{"model": "image denoising model", "dataset": "drawn branching plants", "task": "denoising", "widths": [96, 96, 192], "blocks_per_level": 2}
Rows from block 5 of a small image denoising model, named by matrix and row number. Rows with one number belong to one channel. Each number is 128 + 24 x the weight over its row's rms, rounded and kept within 0 to 255. All counts start at 0.
After each channel's rows are labels from the 100 images, of 14848, where the channel reaches its highest value: "peak on" is the class under the peak. Only what is clearly more common there than usual is listed. The data: drawn branching plants.
# convs0: first 3x3 conv (model.mid.1.convs.0.weight, 192x192x3x3, each kernel summed), inputs 96-191
# convs1: second 3x3 conv (model.mid.1.convs.1.weight, 192x192x3x3, transposed, each kernel summed), outputs 96-191

convs0.161 [156  95 132 115 121  78  95  87  61  92  94 130 111 180 102 133 101 134 153 132 136 131 103 109 147  88 103 148 158 151  98 129 131 174 101 132 136 122 135 168 111 132 144 111 165 162 143 136 135  81 126 129 121  96 123 102 118 117 127 120 110 137 108 123 120 161 170 148  97 139 142 136 107 121 139 125  98 100 124 147 105 137  99 114 126 124  89 146 133 111 125 125 128 143 133 132]
convs1.161 [131  86 127 107  89 121 148 138 140 128 125 131 139  72 173 122 177 175 143 121 127 111 137 171 124 157 122 140 107 117 120 151 141 151 142 121 122 159 168 147 135 141 121 123 126 132 104 136 131 118 139 123 141 168 130 108 125 119 132 131 197 103 118 101 142 124 132  89 173 122 137 111 143 120 191 148 145 162 141 153 141 151 183 130 143 134 132 128 113 124 121  92 130 118 143 108]
peak on: wood

convs0.1 [137  86 149 119  97 130 105  79 131 115  72 118 112 129 159 109  92 116 100 129 128 132 160 125 139 123 105 116 110 115  92 136 132 122  85 120 142 130 101 163 135 130 142 130 119 167 142 128 114 132 110 136 122  95 126 125 134 102 192  71 146 126 118 192 143 148 156 128 136 141 127 171 126  92 155 110 110 124 117 100 123  87 140 108 128 145 126 141 113 112 116 153 117 121 145 126]
convs1.1 [159 137  90  87 103 117 133 143 122 146 134  88 125 132 115 136 172 114 167 154 145 116 126 131 112 121 106 169 152 126 170 130 128 148 167 120  99 144 156  61 108 130 122 152 109  99 157 161 115 118 146 103 140 167 123 100 108 172  97 143  91 117 139 104 107 143  89 112 152 140 128 141  98 104  72 146  94 179 122 127  83 175 133 152 154 113 179 136 124 179 195 123 159 140  79 127]
peak on: foliage

convs0.66 [197  88 130  72  93 123 111 140 142 109  96 133 124 171 136 173 129 144 121  74 119 127 129  64 137 157 121 151 184 107 155 132 111 124 151 106 108 131 120 157 103 157 138 144 181  95 136 143 130  93 132 122 126 112 139 129 131 146  97 144 113 142 133 171  91 120 145  92 116 101 119 141  97 117 119 124  97 107 107 125 103 129 120 108 108 126  96 118 126 128 144 127 139 152 192 119]
convs1.66 [101  86 100 138 142 144 117 149 153 131 136 137 145  74 149 126 117 161 104 116 129 148 137 168 118 155 109 120  98 131 110  63 160 102 100 140 144 168 132 110 115 132 178 118 135 191 126 117 136 132 159 160 143 131 127 151 143 141 112 124 115 121 130  93 131 135 132 141 128  88 136 145 185 100 173 185 134 131 164 110 159 130 142 127 120 133 143 103 140 143  60 111 136  81 116 136]
peak on: wood

convs0.102 [ 86 109 110 129 102 122 136 100 150 138 196 140  93  86 167 154  98  98 161 118 110 132 103 152 127 103  97 133 106 116 162 128 108 127 114 122 129  69 153  85 131 123 106 128 123 178 100 109 143  94 161 130  89  96 117 134 120 138 123 161 102 122 161 150 155 141 141 134 121 153 101 126 114 142 205  99 130 127 152 142 127 106 105 112 139  75 119 130 131 136 147 132 123 159  97  73]
convs1.102 [128 152 160 162 139 135 108 150 109 122 164 105 147 107 111 117 114 146 111 146 166 107 140  94 107 117 135 119 117 128 148  61 151 136 152 107 140 110 131 121  97 114 164  81 123 102 172 150 114 133 128 119 131 153 122 146 136 123 109 113 151 118 101 151  99 116 130  91 119 142 116 136 123 110  57  91 147 136 154  78 133 116 112 114 115 151 102 114 117 134 123 107 161 137 153 190]
peak on: sky

convs0.124 [158 124 151 156 113 152 110 140 143  98  99 136 176 135 167 138 111 128 120 107 145 143 122 124 140 123 109 154 123 131 145 145 118 102 146 147 137  94 108 122 108 132 120 130 148  79 120 103 152  91 108 128 124 114 104 147 125 174  96  72 152 147 135 155 125 146 127 131 128  61 152 125 112 118 155  80 154 131  80 109 121  90 120  67 141 168  89 160 126 110 136 133 114 136 102 114]
convs1.124 [112 118 160 139 147 124 148 107 103 169 169 123 102 102 127 127 143 164  90 132 126 150 163 156 102 122 121 112 121 139 140 102 161  62 105 115 143 126 107  99 169 127 156 152 134 151 163 131  96 123 160 100 130 120 135 138 157  87 134 118  94 105 127 134 142  97 129 150 113 151 124 137 132 112 160 137 125  80 180 138 103 165 111 153 138 118 150 123 171  97  83 142 134 107 158 204]
peak on: wood

convs0.179 [140 114 150 149 107 171 124 114 136  70  92 132 168  84 139 181 157 166 141  91 125 126 130 155  67 148 135  87 146 138 152 114 142 145 129  70 101 141  76 102 137 130  86 130 165 155 111 166 142  98 126 186 131 151 117  91 181 124 118 112 127 143 134  86 163 118  90 150 114 125 160 140 141 116 136 129 151 105 164 119 114 125 131 118 153 133 116 109 151 163 115 135 147 100 123 107]
convs1.179 [149 137 108 114 120  90 106 120 109 190 154 129 130 168 136 164  98 140  84 141 142 143 164 112 157 104 122 158 162 147 129 118 160 130 121 145 151  69 114 151 136 159 138 141 135 131 131 138  98 121 136  89 138 175 136 136  82 139 166 149 140 154 146 103 116 102 142 140 148 123 112 113  95 193 136 104 103 146  87 100  96 136 124  99 134 136 105 129 113 143 144 129 101 167 124 188]
peak on: wood

convs0.37 [121 124 123 108 130 101 118 102 132 101 109 122 134 146 108 108 118 117 101 138 143 148  91 103 158  92 133 126 144 165 140 135 152 153 145 129 165 127 151 151  64 150 128 135 150  54 146 133 154 109 101  71 104 128  98  94  95 106 128 142 174  78 125 108 129 160 169 114 117 123 176 144 121 128 138 122 123 134 110  85 121 136 145 113 138 125 145 150 157  91 112 127 151 126 104 157]
convs1.37 [140 141 165 108 129 158 127 114 143 113 112 149 138 139 122 127 156 155 151 100 122 144 112 171 120 161 155  91 103 125 137 140 139 127 165 119 110 166 161 136 181 135 126 137 159 109  89 151 126 145 170 190  89 100 143 136 161 133 169 136 121 137 137 142 124 109 125 167 103 165  88 108 106 151 163 170 135 157 124 177 162 104 132 151 108 128 126 178 152 139 130 127 128 150 134 108]
peak on: sky

convs0.147 [146 124 157 105 127 108 123 130 126 115 134  91 136  89 129 154 118 129 126 123 129 133 149 121 126 129 132 152 121 111  80 136 110 114 175 152 123 113 145 146  97 122 140 150 148  94 123 101 143 108  76 136 125  72 136  88 136 137  94 141 121  74 109 127 140 153 128  74 131 122 129 141 133 137 120  91 144 104 141 105 149 107 118 161 120 135 123 135 157 124 117  88 138  80 167 109]
convs1.147 [124 140  88 121 159 110 114 115 127 126 106 164 171 158 115 137 119 110 104 153 141 121 121 130 150 160 151 111 128 145 124 137 153 164 118 131 132 135  93 173 179 178  89  89 149  92 144 153 139 122 103 143 122 184 123 140  91 141 168 107 115 127 127 124 109 113  94 137 175 113 137 118 115 155 148 127 112 140  98 142  64 113 100 126 123 128 114  94 128 134 167 162 144 125 122  85]
peak on: wood

convs0.177 [117 122 124  97 115 143 119 177 157 120 132 143 110 150  90 145 106 152  87 103 135 129 109  84 121 106 168 121 129 120  26 127 121  88 137 118 118 107 109 147 124 131 144 139  77 161 130 113 176 171 133 124 129 148 157 123 110 118 138 114 120 145 136 170 118 128 123 114 108 124 143 148 135 220 141 109 159 135 137 148 116 153  94 152 121 145 138 130 112 124 137 116 101 118 165 103]
convs1.177 [131 113  86 145 106 120 121 128  92 132 131  98 167 119 158 121 119 178 125 161 100 105 116 181 136  85  96 134 141 156 135  94 143 131 124 119 107 140 119  86  68  95 140 150  57 149 132 131 126 124 179 129 158 113 124  95 103 112 109 151 115 120 106 101 103 106 151 106 146 119 139 103 172  95 130  93 140 132 135 120 116 169 104 131 140 137 136 144 135 152  91 116 112  93 114 137]
peak on: wood

convs0.10 [143  82 141 139  86 108 131 128  96 137 106 107 124 170 110 170  91 132 141 107 113 140 108   0 134 134 102 146 113 114 159 122 118 116 122 112 111  97 126 145 121 145 150 131 133 118 136 126 147 115 128 122 120 150 140 117 135 109 118 123  82  77 126 129 124 158 109 115 132 146 127 109 141 129 121 112  90 139 138 100 116 179  95 125 138 126 121 123 121 140  84 119 117 155 148 102]
convs1.10 [120 150  97 127 116 124 118 136 165 149 156 146 137 112 118 101 133  87 139 126 140 142 158 144 129 161 163 120 151 183 117 105 140 121  97 154 186 126 101 111 115 115 141 115 142 176 159 110 143 123 106 129 168 141 149 116 124 142 138 159 118 161 126 115 143 138 148 145 112 125 114 144  90 150 135  93 122 151  98  85 162 114 141 112 106 124 103  84 126 114 171 114 115 151 115 163]
peak on: wood

convs0.169 [135 148  72 114 163 118  89 110 116 118 117 153 146 154 116 169 132  84 109 118 109 127 154  53 111 107  70 124 112 129  57  90 133 143 100 133 142 132 123 121 109 120 111 110 106 109  96 142 147 116 149 154  95 126 154 122 133 172 131 157 138 136 139 120 163 129 196 133 128 105 123 151 153 158  98 116 119 144 145 181 151 151 153 139 117  90 110 163 143 151 165 107 132 152 159 115]
convs1.169 [130  95 108 110 109 135 138 125 113 133 123  91  89 112 169 130 122 126 134 136 132 137 124 165 112 112 109 147 127  98 141 107 119 115 128 123 109 119 144 112 110 100 120 147 154 185 151 143 177 129  85 110 158 170 127  96 127  78 113 133 147 125 118 144 134 170 148 143 134 131 148 114 119  93 148 161 114 114 149 114 130 147 137 124 145 129 142  85 107 144  22 141  93 112 140 155]
peak on: wood

convs0.33 [184  96 169 125 116 113 132 120 141  91 130  99 142 152 165 137 127 155 161  91 120 135 133  52 156 126 118 169 151 108 162 136 147 162 182 140 119 132 110 128 133 180 129  94 172 107  95 104 122  98  70 118 136 118  98 123  95 112 111 121 114 105 151 156 126 131 116 114 137 114 112 135 168 166  96 130 137 123 106 134 123 126 116 124 128 119 125 105 121 115 134 104 117 131 147  86]
convs1.33 [144  86 116 136 115 105 153 147 174 171 165 152 135 102 135 115 130 162 120 145 151 136 133 141 133 183 132 106  96 118 113 157 108 128  88 139 164 133 155 115  97 113 122 135 147 162 158 100 142 168 111 147 156 125 121 123 114 103 138 136 138 150 113 117 160 135 110 113 125 110 118  96  87 129 162 102 159 153 133  91 135 126 122 120 126 140 144 123 140 114 143 134 155 104 116 146]
peak on: wood

convs0.25 [ 90 117  72 120 139 179 125 138 158 107  99 177 162  75 156 141 143 151  89 145 146 152 127 120 132 124 136 123 196 152 129 136 116 124 136 148 131 116 124 122 140 152 107 121 136 151 117 147 127 145 153 107 166 154  78 135 138  92 111 138  83 103 133 118 161 144 120 119 107 139 130 111 136 114 148 139 132 150 123 113 113 134 122  94 113 121 101 115 142  73 119  97 172 130 127 106]
convs1.25 [172 109 145 160 128  98 142 124 155 124 146  97 132 174 110 130 124  98 156  97 103 118 137 110 102 148 105 115 135  91 151 123 117 116 108  96 175 117 108 165 132 118 113 113 115  70 158 112 156 125  68  97 132 152 129  96  96 143 139 131 157 136  92 109 120 125 107 119 105  95 111 118  83 167  92  81 162 154 117 106 172  92  97 141 137 144 153 127 106 121  81 155 138 140 138 150]
peak on: wood

convs0.187 [ 77 126 148 124 133 115 126 133 154 100 102 153  87 153 122 185 173 101 193 150 120 117 109 138  97 132 116 113 136 112 117 138  91 116 144 129 110 106 120 117 144 136 156 110 138 117 116 107 108 104 158 131 174  95 112 106  96  92 142 136  99 118 149 127 139 122 122 170 107 123 145 128 111 133 129 184 142 152  94 153 110 131 103 107 129 174 119 111  97 109 134 111  80 153  94 114]
convs1.187 [150  96  94 143 165 128 166 126 117 116 126 101 155 142 150 141 122 149  61 114 100  98 143 117 114 151 118 138 124 122 115  89 138 130 163 128 160 139 100 124  75 158 136  85 158  57 135 149 114 134 129 128  89 113 143 109  97  96 100 118 102  98 157 104 100 102 113 103 115 129 109 155 130 105 106  89 127 120 132 168 109 125 143 103 129 106 133 118 138 125 166  99 103 158 106 110]
peak on: wood

convs0.9 [136 130 145 156  73 119 114 143 122 120 114 111 106 105  73 174 116 139 110 104 124 131 116 187 123  94  98 154 169 170 128 117 126 152 131 116 127 108 152 136 141 133  96 108 134  98  99 114 128 118 142 114 128 127 118  98 109 140  95 126 113 100 122 148 130 133 104 119 106 161 123 132 111 159 134  82 117 130 117 134 100 102 150 137 100 115 119  67 120 135 132 155  80 123 124  97]
convs1.9 [148 121 139  81 159 132 150 116 143 140 134 141 130 155 134 124 144 129 131 140 139 139 128  62 120 170 138 153  95 104 145 130 166 133 142 124 149 164 108 171 122 148 156 116 151 139 148 158 129 148 137  80 142 163 110 103 129  89 151 151 131 140 103 154 118 143  97 118 128 112 120 142 149 141 168 161 140  94 139 120 164 153 133 121 125 131 147 149  87 108 187 131 181 103 140 137]
peak on: wood; foliage

convs0.89 [121 158 135 123 142 122 137 118 138 118 122 112 137 126  67 155 146 135 143 148 101 136 129 112 111 128 119 115 157 140 115 124 135 115 136 167 128 107 136 131 164 130 123 126 159 132 156 147 126 144  92 128 151 131 115 128 123 129 121 114 121  94  94  63 132  84 126 131 135 101 120 121 153 132 110 140 114  82  97  57  93 140 165 122 165 148 125  57 151 151 141 151 167  85 134 124]
convs1.89 [183 116 172  64 132  89 114 171 126 159 166 127  94 124 170 116 103 130 125 141 170 112 135 108 120 132 125 122 140 130 154 136  93 157 112 106  82  94 137 132  87 124 155 161  94 131 114 112 173 133  80 100 126  98 112 118 147 104 110 159  47 186 151 161 132 147 119  95  97 132 160 117  92 141 126 106 133 139 125 102 114 138  90 123 128 150 130 101 109 101 119 167 138 113 140 115]
peak on: foliage

convs0.132 [110 106  99 101 159 148 103 130 112 145 133 140 107 110  97  81 125 104 158 159 120  88 124 120 160 120 100 125 133 139 110 137 123  99 132 120 143 127 154 109 136 131  99 137 122 165 158 128 170 139 134 120 115  91 119 148 109 131 145 144 126 123  71  89  54 139 155 140 116 158 101 108 105 110 142 118 105 114 139 150  91  81  90 126 135 110 101 120 128 136 122 149 125  99  84 142]
convs1.132 [142 132 142 119 136 135 112  97 136 128 141  99 114 128 108 116 142 118  98 121 149 123 118 151 108 136 150 142 137 145 146 133 153 133 120  97  91 133 159 151 146 116 148 118 133  47 103 155  66 129 134  94 137 185 130 115 141 153 150 128 141 126 136 120 119 113 131  87 142 122 129 131 109 109 132 111 150 135 110 152 149 161 121 138 156 117 138 157 118 151 174 114 177 178 161 165]
peak on: wood

convs0.184 [129 139 143 167 127  76 144 100 118 166 137 103 134 124 140 123 116 119 143 127 132 120 133 106 144 150  89 122 103 114 166 141  86 116 137 166 150 153 129 126 150 108  88 126  95 129  99 116 158 120  99  97 135 128 111 125 115 132 117 144 129 121 145 158 120 151 139 159 114  46 162 118 147 108 130 133 123 125 132 109 142 125  90 106 142 115 114 134  93 109 113 148 151 135 174 134]
convs1.184 [124 105 119 131 134 131 136 137 114 152  98 130  98 122 126 112 125 147 132 130 108 125 131 113  96 134 144 106 127 139 122  74 150 132 118 129 144 116 108 114  88 146 137 135 157 164 180 134 116 137 173 167 132 121 157  87 143 112 123  88  74 119 105 105 141 109 125 164  90 171 124 158 101 116 112 138 135 141 172 168  51 109 140 148 121 119 119 113 146 131 102 155  88 125 108  88]
peak on: sky

convs0.87 [139 126 170 116  89  79 113 118 121 149 138 149 132  38 149 124 110  98 131 149 161  84 100 119 102 132 128 134 117 134 101 123 114 132 144 113 110 137 167 128 128 108 141 140 124 111 124  92 128  96  68 153  92  62 163 107 150 146 100 112 131 120 100 140 133 144 161 121 139 117 134 110 143 163 131 131 152 146  86 109 117  84 148 138 113 157 150 117 138  97 118 148 144 133 141  98]
convs1.87 [126 121 115 134 146 159 108 175 113 115 125 155 129 192 180 174  84 130 105 141 134 127 169 100 142 162 149 120  84 107 103 126 156 128 154 136 130 154 110 129  72 164 130 125 144 138 162 108 131 125 182 144 100 116 126 159 100 111 132 101 115 141 146 151 155 115 126  92 138 133 139 147 165 122  90  72 119 147 150 115 109 132 118  85 128 117 123 115 146 110 112 104 137 142 136 101]
peak on: foliage

convs0.181 [154  90 154 147  98 114 108 113 105 145 133  94 121 210 122 154 126 104 161 121 137 143 142 109 146 136  83 158 108  94  82 109  91 119 153  89 109 150 103 120 120 120 139 117 130 126 175 118 152 144  88 149 136 152 108 138 129 129 151 147 128 120 156 115 108 149 109 116 131 165 112 125 143 151  90 148 130 129 144 123 155 146 169  82 152 134 119  98 103 114 134 142  86 138 120 111]
convs1.181 [137 162 149 161 114 131 113 109 115 161 123 164  98  96 114 146 121 105 123 142 162 113 141 191 121 103 116 100 152 114 172 153 147 104  90 136 114  75  89 107 195 139 156 156 153 133 156 179 168 111 134 155 106 140 139 119 142 183 131 150 116 137 126 125 124 128 112 119 130  97 108 146 117  94 114 137 121 148 136 163  91 159 137 153 116 126 143 109 162 108  75 182 126 107 106 106]
peak on: wood

convs0.160 [124 155 113 103 155 100 127 169 143 100 132 120 105 113 134 137 171 123 139 111 119 128 132 107 150 125  98 127 139 149 175 133 157 140 134 152 162  97 155  98 138 112  74  97 142 131 120 136 159 108 119 109 121 114 154 164 118 127 115 176 128 109 122 117 102 138 121 116 110 158 178 158  99 111 158 132 115 124 119 141 119  90  62  95 122  75 139 142 144 109 125 156 132 143  95 161]
convs1.160 [165  98 175 123 133 135 145  64 113 107 119 120 182 181 130 150 116 127 108 131 115  94 134 139 117 141 102 122 140 121  65 137 141 118 113 142  58 156 134 159 122 116 113 137 129 142  91 115 170 123 124 156 102 125 114  70 148 132 148 110 147 166 122 114 167 142 130 156 115 129 132  97 133 164 152 152 145 146 141 164 139 107 165 144 140 173 122 141 135 139 114 142 119 150 156  92]
peak on: foliage

convs0.95 [120 104 149 110 147 117 126 150 114 145 115 113 117 131 137 118 160 168 151 104 116 167 163 123 109 113 111 111 124 122  44 119  97 164 140  44 123 135 138 145  81 142  93 135 100 133 124 149 171 163 101 168 138 125 102  96 150 118 111 115 144 112 133 164 138 121 135  96 105 102 140 116 132 129  89  76 183 143 113 127 140 110 122 155 168 134 100  84 132 145 122 149 109  85 145 157]
convs1.95 [102 169 138 147 127 157 105 120 150 143 152 163 141 146 102 121 163 147 113 134 144 138 150 148 155 156 138  96 138 167 142 123 172 122 116 162 144  98 118 130 163 185 133  97 155 121 152 149  84 110 169  86 128 165 149 161 132 158 144 137 114 141 145  66 122 102 113 140 143 148 133 161  99 161 121 149  94 146 125 116  96 151 147 129  98 122 143 100 160 141 192  90 151 177 102 148]
peak on: foliage

convs0.23 [152 112  92 106 111 132 124 130 166 102 136 152 160 108 171 165 141 165 123 140 134 174 123 106 118  96  83 139 156 166  93 120 117 121 114 161 115  95 139 134 140 168  95  97 132 141 114 126 117 138 155 150 125 134 139 105  95 142  96 130 156  86 137  95 164 124 160 107 167 116 138 148 129 124 115 140 148 154 153 173 138 144 124 112 146 108  97  57  93 101 120 100 167 131 104  97]
convs1.23 [104 136 150 103 136  87 134 128  92 133 121 119  89 189  95 140 104 114 132 140 162 142 151 140  98 122 163 109 136 108 135 111 130 138 116 110 163 105 116 134 123 148 149 139 133 150 199 170 183 135 159 135 133 109 133 162 140 101 146 148 101 128 126 147 106 151  93 146 100 113 136 164 113 142 122 114 128  84 148 120  52 104  93 148 114 135 131  99 154 119  93 178 115 117 129 152]
peak on: wood

convs0.53 [116 163  90 105 151 124 139 169 121 129 161 148 146  68 137 153 139 116 122 140 132 140 122  65 112 115 139 131 127 123 116  98 133 135 124 100 132 123 150  96 159 165 135 133 122 111 144 147 153 122 116 105 125 141 167 144 175 134 132 111  81 125 139  99 125 115 139  79 121 129 104 112 131 151 131 123 107 117  91  95 110 129 143 133 116 135 141 126 115 117 111 108 159 161 107  53]
convs1.53 [104 153 117 132 125 147 118 109 115  90 135 128 131 157 169 171  92  89 123 134 121 112 126 149 121  76 101 113 136 112 149 106 136 119 145 124  69  88 163 136  71 114 152 177  97  67 122 121 116 103 115 139 127  87 131 115 119 122  92 173 100 159 136 146 109 141  94  96 119  98 152 123 171 105 113  82 147 127 120 131 134 151 125 129 157 100 139 132 139 142  82 117  66 134 122 139]
peak on: wood

convs0.171 [132 119 140 109 102 106  54 103 112 116 114 135 143  73 130 130 102 142 132 129 118 100 151 146 126 113 148 121 127 161 101 124 121 133 108 112 137 115  86 125 111 141 156 129 152 137 155 113 107 123 166 127 108 156 127  89 163 107 150 107 166 118 119  98 175 156 121 101 153  98 119 132  98 146 121 111 148 159 152 172 156 128 143 106 167 111 153 156  94 131 122 138 100 163 133 121]
convs1.171 [109 139  61  96 146 114 123  96 103 138 131 107 154 140 135 130 119 125 108 140 155 145 133 114 121 106 118 131 130 143 111 106 154 137 104 118 126 120 104 124 117 165 137 104  99 139  79 175 140 140 116 156 147 152 139 130 120 102 132 142 124 133 136 151 107 128 106 133 101 107 140 153 159 156 136 188 114 119 117 114  54 132 155 127 111 145 108  88 145 137  92 146 109 115 130 115]
peak on: sky

convs0.122 [120 120 145 119 125 123 142 117 137 157 155 112 141 112 133 116  85 133 114 199 146  93 103 129 131 114 145 126 149 112 166 125 139  75 118 127 116 147 140 119 128 107 135 164 110 131 131 148 110 140 143 139 101 144 128 138 113 120 140 106  98 109  90 123 126 115 112 124 124 156 107 104 111 131  77 119 105  73 116  94 130 135 121 103 108 117 119 135 114 135 147 123 137 124 134 123]
convs1.122 [154 134 120 123 144 124  92 158 156  73  67 104  88 190 107 153 143 101 156 123  43 169 156 168 134 113 133 157 124 125 131 134 143 148 116 121  93 155 105 114 139 127  95 122 138 169 126 106 121 132 153 163 162 107 105  80 135 133 128 127 119 149 126 156 143 174 149 134 138  97 113 124 142 128 139 124 131  95 139 133 123 126  89 160 157 150 152 150  93 113 113 130 135 139 170  85]
peak on: sky

convs0.36 [157 133 145 113 125 128 109 138 143 149 115 157 139  60 158 117 124 107 140 122 101 137 116 129 117  93 124  66  93 107  77 117  87 105  85  83 133 109 128 141 140 137 114 132 122 145  96 108 129 122 144 118 115 138 141 126 135 135 153 146 112 147 135  98 148  95 129 130 120 152 127  97 118 187 138 138 125 150 119 159 143 117 131 141 126 119 164 120 157  92 120 109 125 145 132 115]
convs1.36 [155  96 104 111 143 168 110 132 124 139 139 123 155 164 157 156 106 139  88 141 143 138 129 161 153 141 120 119 120 139 139 131 129 125 156 131  99 175 125  62  86 140 131 125 149 112 197 134 109 118 129 101 108 121 134 134  63 107 113 124 134 148 165 139  94 117 105  78 164  96 169 135 170  86 100 111 121 141 134 138 153 144 111 128 141 109 134 133 139 149 129  93 132 140 117 137]
peak on: wood

convs0.168 [105 141 137 127 106 120 150 114 152  95 110 105 139  95 107 102 111 101 134 139 144  89 145 124 123 123 128 139 158 131  86 128 131 128 148 136 142 144  70 144  96 118 120  98 109 135 100 117 138 134 138 143  92 132 131 118 138 126  70 118 131 129 139 112 134 123 155 137 130 103 108 189 116 125 147 108 163 148 153 107 118 157 142 128 118 145 134 161 129  85 131  98 143  78 106  94]
convs1.168 [150 132 110 120 149  97 119 123 128 176 144 123 121 161  99 137 135 146  72 144 112 166 129 113 119 109 145 136 150 126 167  89 145 115 114 139 148 128 129  84 121 118  88 110 135 154 168 160 120 123 126 127 190 180 121 113  79 142 150 152 116 112 142 105 118 107 130 149 142 106 131 103  99 118 127 134 112 123  72  96 114 154 147 112 156 122 124  87 117 169 109 145  80 160 108 165]
peak on: wood

convs0.178 [125 125 131 154 133 109 128 136 131 141 167 125 124 148 183 140 134 138 116  99 126 131  95 137 110 144 150 133 130 132 109 122 119 153 127 128 163 102 129  77 105 128  87 104 149  66  98 136 121 162 156 141 147 117 147 134 122 130 110 116 156 145 130 119 116 125 112 122 127 124 139 139 127 143  99 103 135 198 130 144 139 143 147 130 151 149 123 107 107 124 141 126 120 129 100 143]
convs1.178 [150 147 129 135 143 149 132 109 136 108 114 129 123 164  98 168 130 107 121 131 134 132 195 157 152 103  87 157 138 120 128 103 152 114 105 147 111 127  78 143 162 148 121  92 130 147 137 127 149  89 134  95 121 152 132 115  96 126 141 137 126 128 164 126 111 128 140 137 127  97  98 131 150 144 145 154 114  55 150 162 123 147 147 139 131 155 150  88 119 109  69 124 123 166 139 133]
peak on: foliage

convs0.3 [ 97 148 148 129 157 138 124 112 164 135 173 123 161 122 151 184 161 174 140  54 127 145 176 121 132 144 106 139 157 123 106 122 154 118 110 135  65 121 145 117 110 120  99 111 125  74 143 123 131  88 159  93 123 125 122  98 119 137 119 140 136 152  96  95 120  73 132 151 119 106 123 125 128 127 149 103 140 204 127  84 148 121 121 149 116 115  85 115 100 103 140 157 126 134 122 110]
convs1.3 [113 113  90 174  69 114 142 134 114 152 159 129 101 113 108 126 139 113 135 153 155  68  78 139 134 134 133 134 122 125 110 127 130 147 149 145 161 136 105 158 150 137 152  98 130 132 129 123 125 136 122 125 133 133 125 167 152  74 137 137 166 120 141 120 143 133 153 100 154 117 143 128 117 164 105  76 147 116 113 122 117 118 154 127 127 142 111 146 142 132 202 154 153 108 154 145]
peak on: sky

convs0.129 [121 135  85 138 138 129 142 140 131  98 122 163 152  52 112 137 179 135  98 115 140  92 173  83 155 135  70 141 153 116 101 139 138 128  81 129 153 129 126 153 129 120 116 122  92 131  85 114 121 110 135 120 132 134 136  87 137 121 153 131 148 144 121 103 126 115 120  92 142 120 158 125 104 150 108  96 114 144  97 105 109 120 157 152 119  95 161 163 137  78  72 155 164 157 124 144]
convs1.129 [ 98 106 134 106 141 132 125 114 126 119 127  89 148 157 124 119 143 166 144 149 117 105  71 147 112 151  98 109 132 123 154 121 134 144 151 130 124 130 150 132 123 122 103 125 140 146 169 222 119 152 163 141 133 151 132 142 149  67 125 139  79 125 138 146 101 141 120 193 116 130 143 136 149 150 141 173 132 109 151 161  73 138 136 148 127 145 140 154 138 162 150 110  75 132 129 106]
peak on: sky

convs0.62 [111 136 113 142 192 139 137 175 144  77 111 120 132 167 118 176 172 104  93  81 113 150 154 134 133 140 125 117  77 122  99 140  98 105 124 163 143 138 132 145  68 151 136  97 130  83 103 124 114 132 151 119  95 120 101 129 128 173 109 114 136 131 144 172 144 135 135 123 143  68 133 147 145 138 135 106 145 161  91  97 130 117 111 110 124 159 125 140 146 145 141 113 151 127 139 120]
convs1.62 [151 126 125  89 120 132 124  97 131 133 129 120 123 121 149 125 153 118 141 118 131 145 136 119 109 133 124 142 177 127 133  94 171 119 120 135 120 105 129 145 156  79 142 155 127 168 140 123 160 116 129 156 113 116 150  96 128 119 149 137 117 156 123 126 120 138 143 158  87 158 131 126 122 132 183 178 120 107 147 112 145 126 150 166 113 141 133  72 111 125  46 153  68 138 112 126]
peak on: wood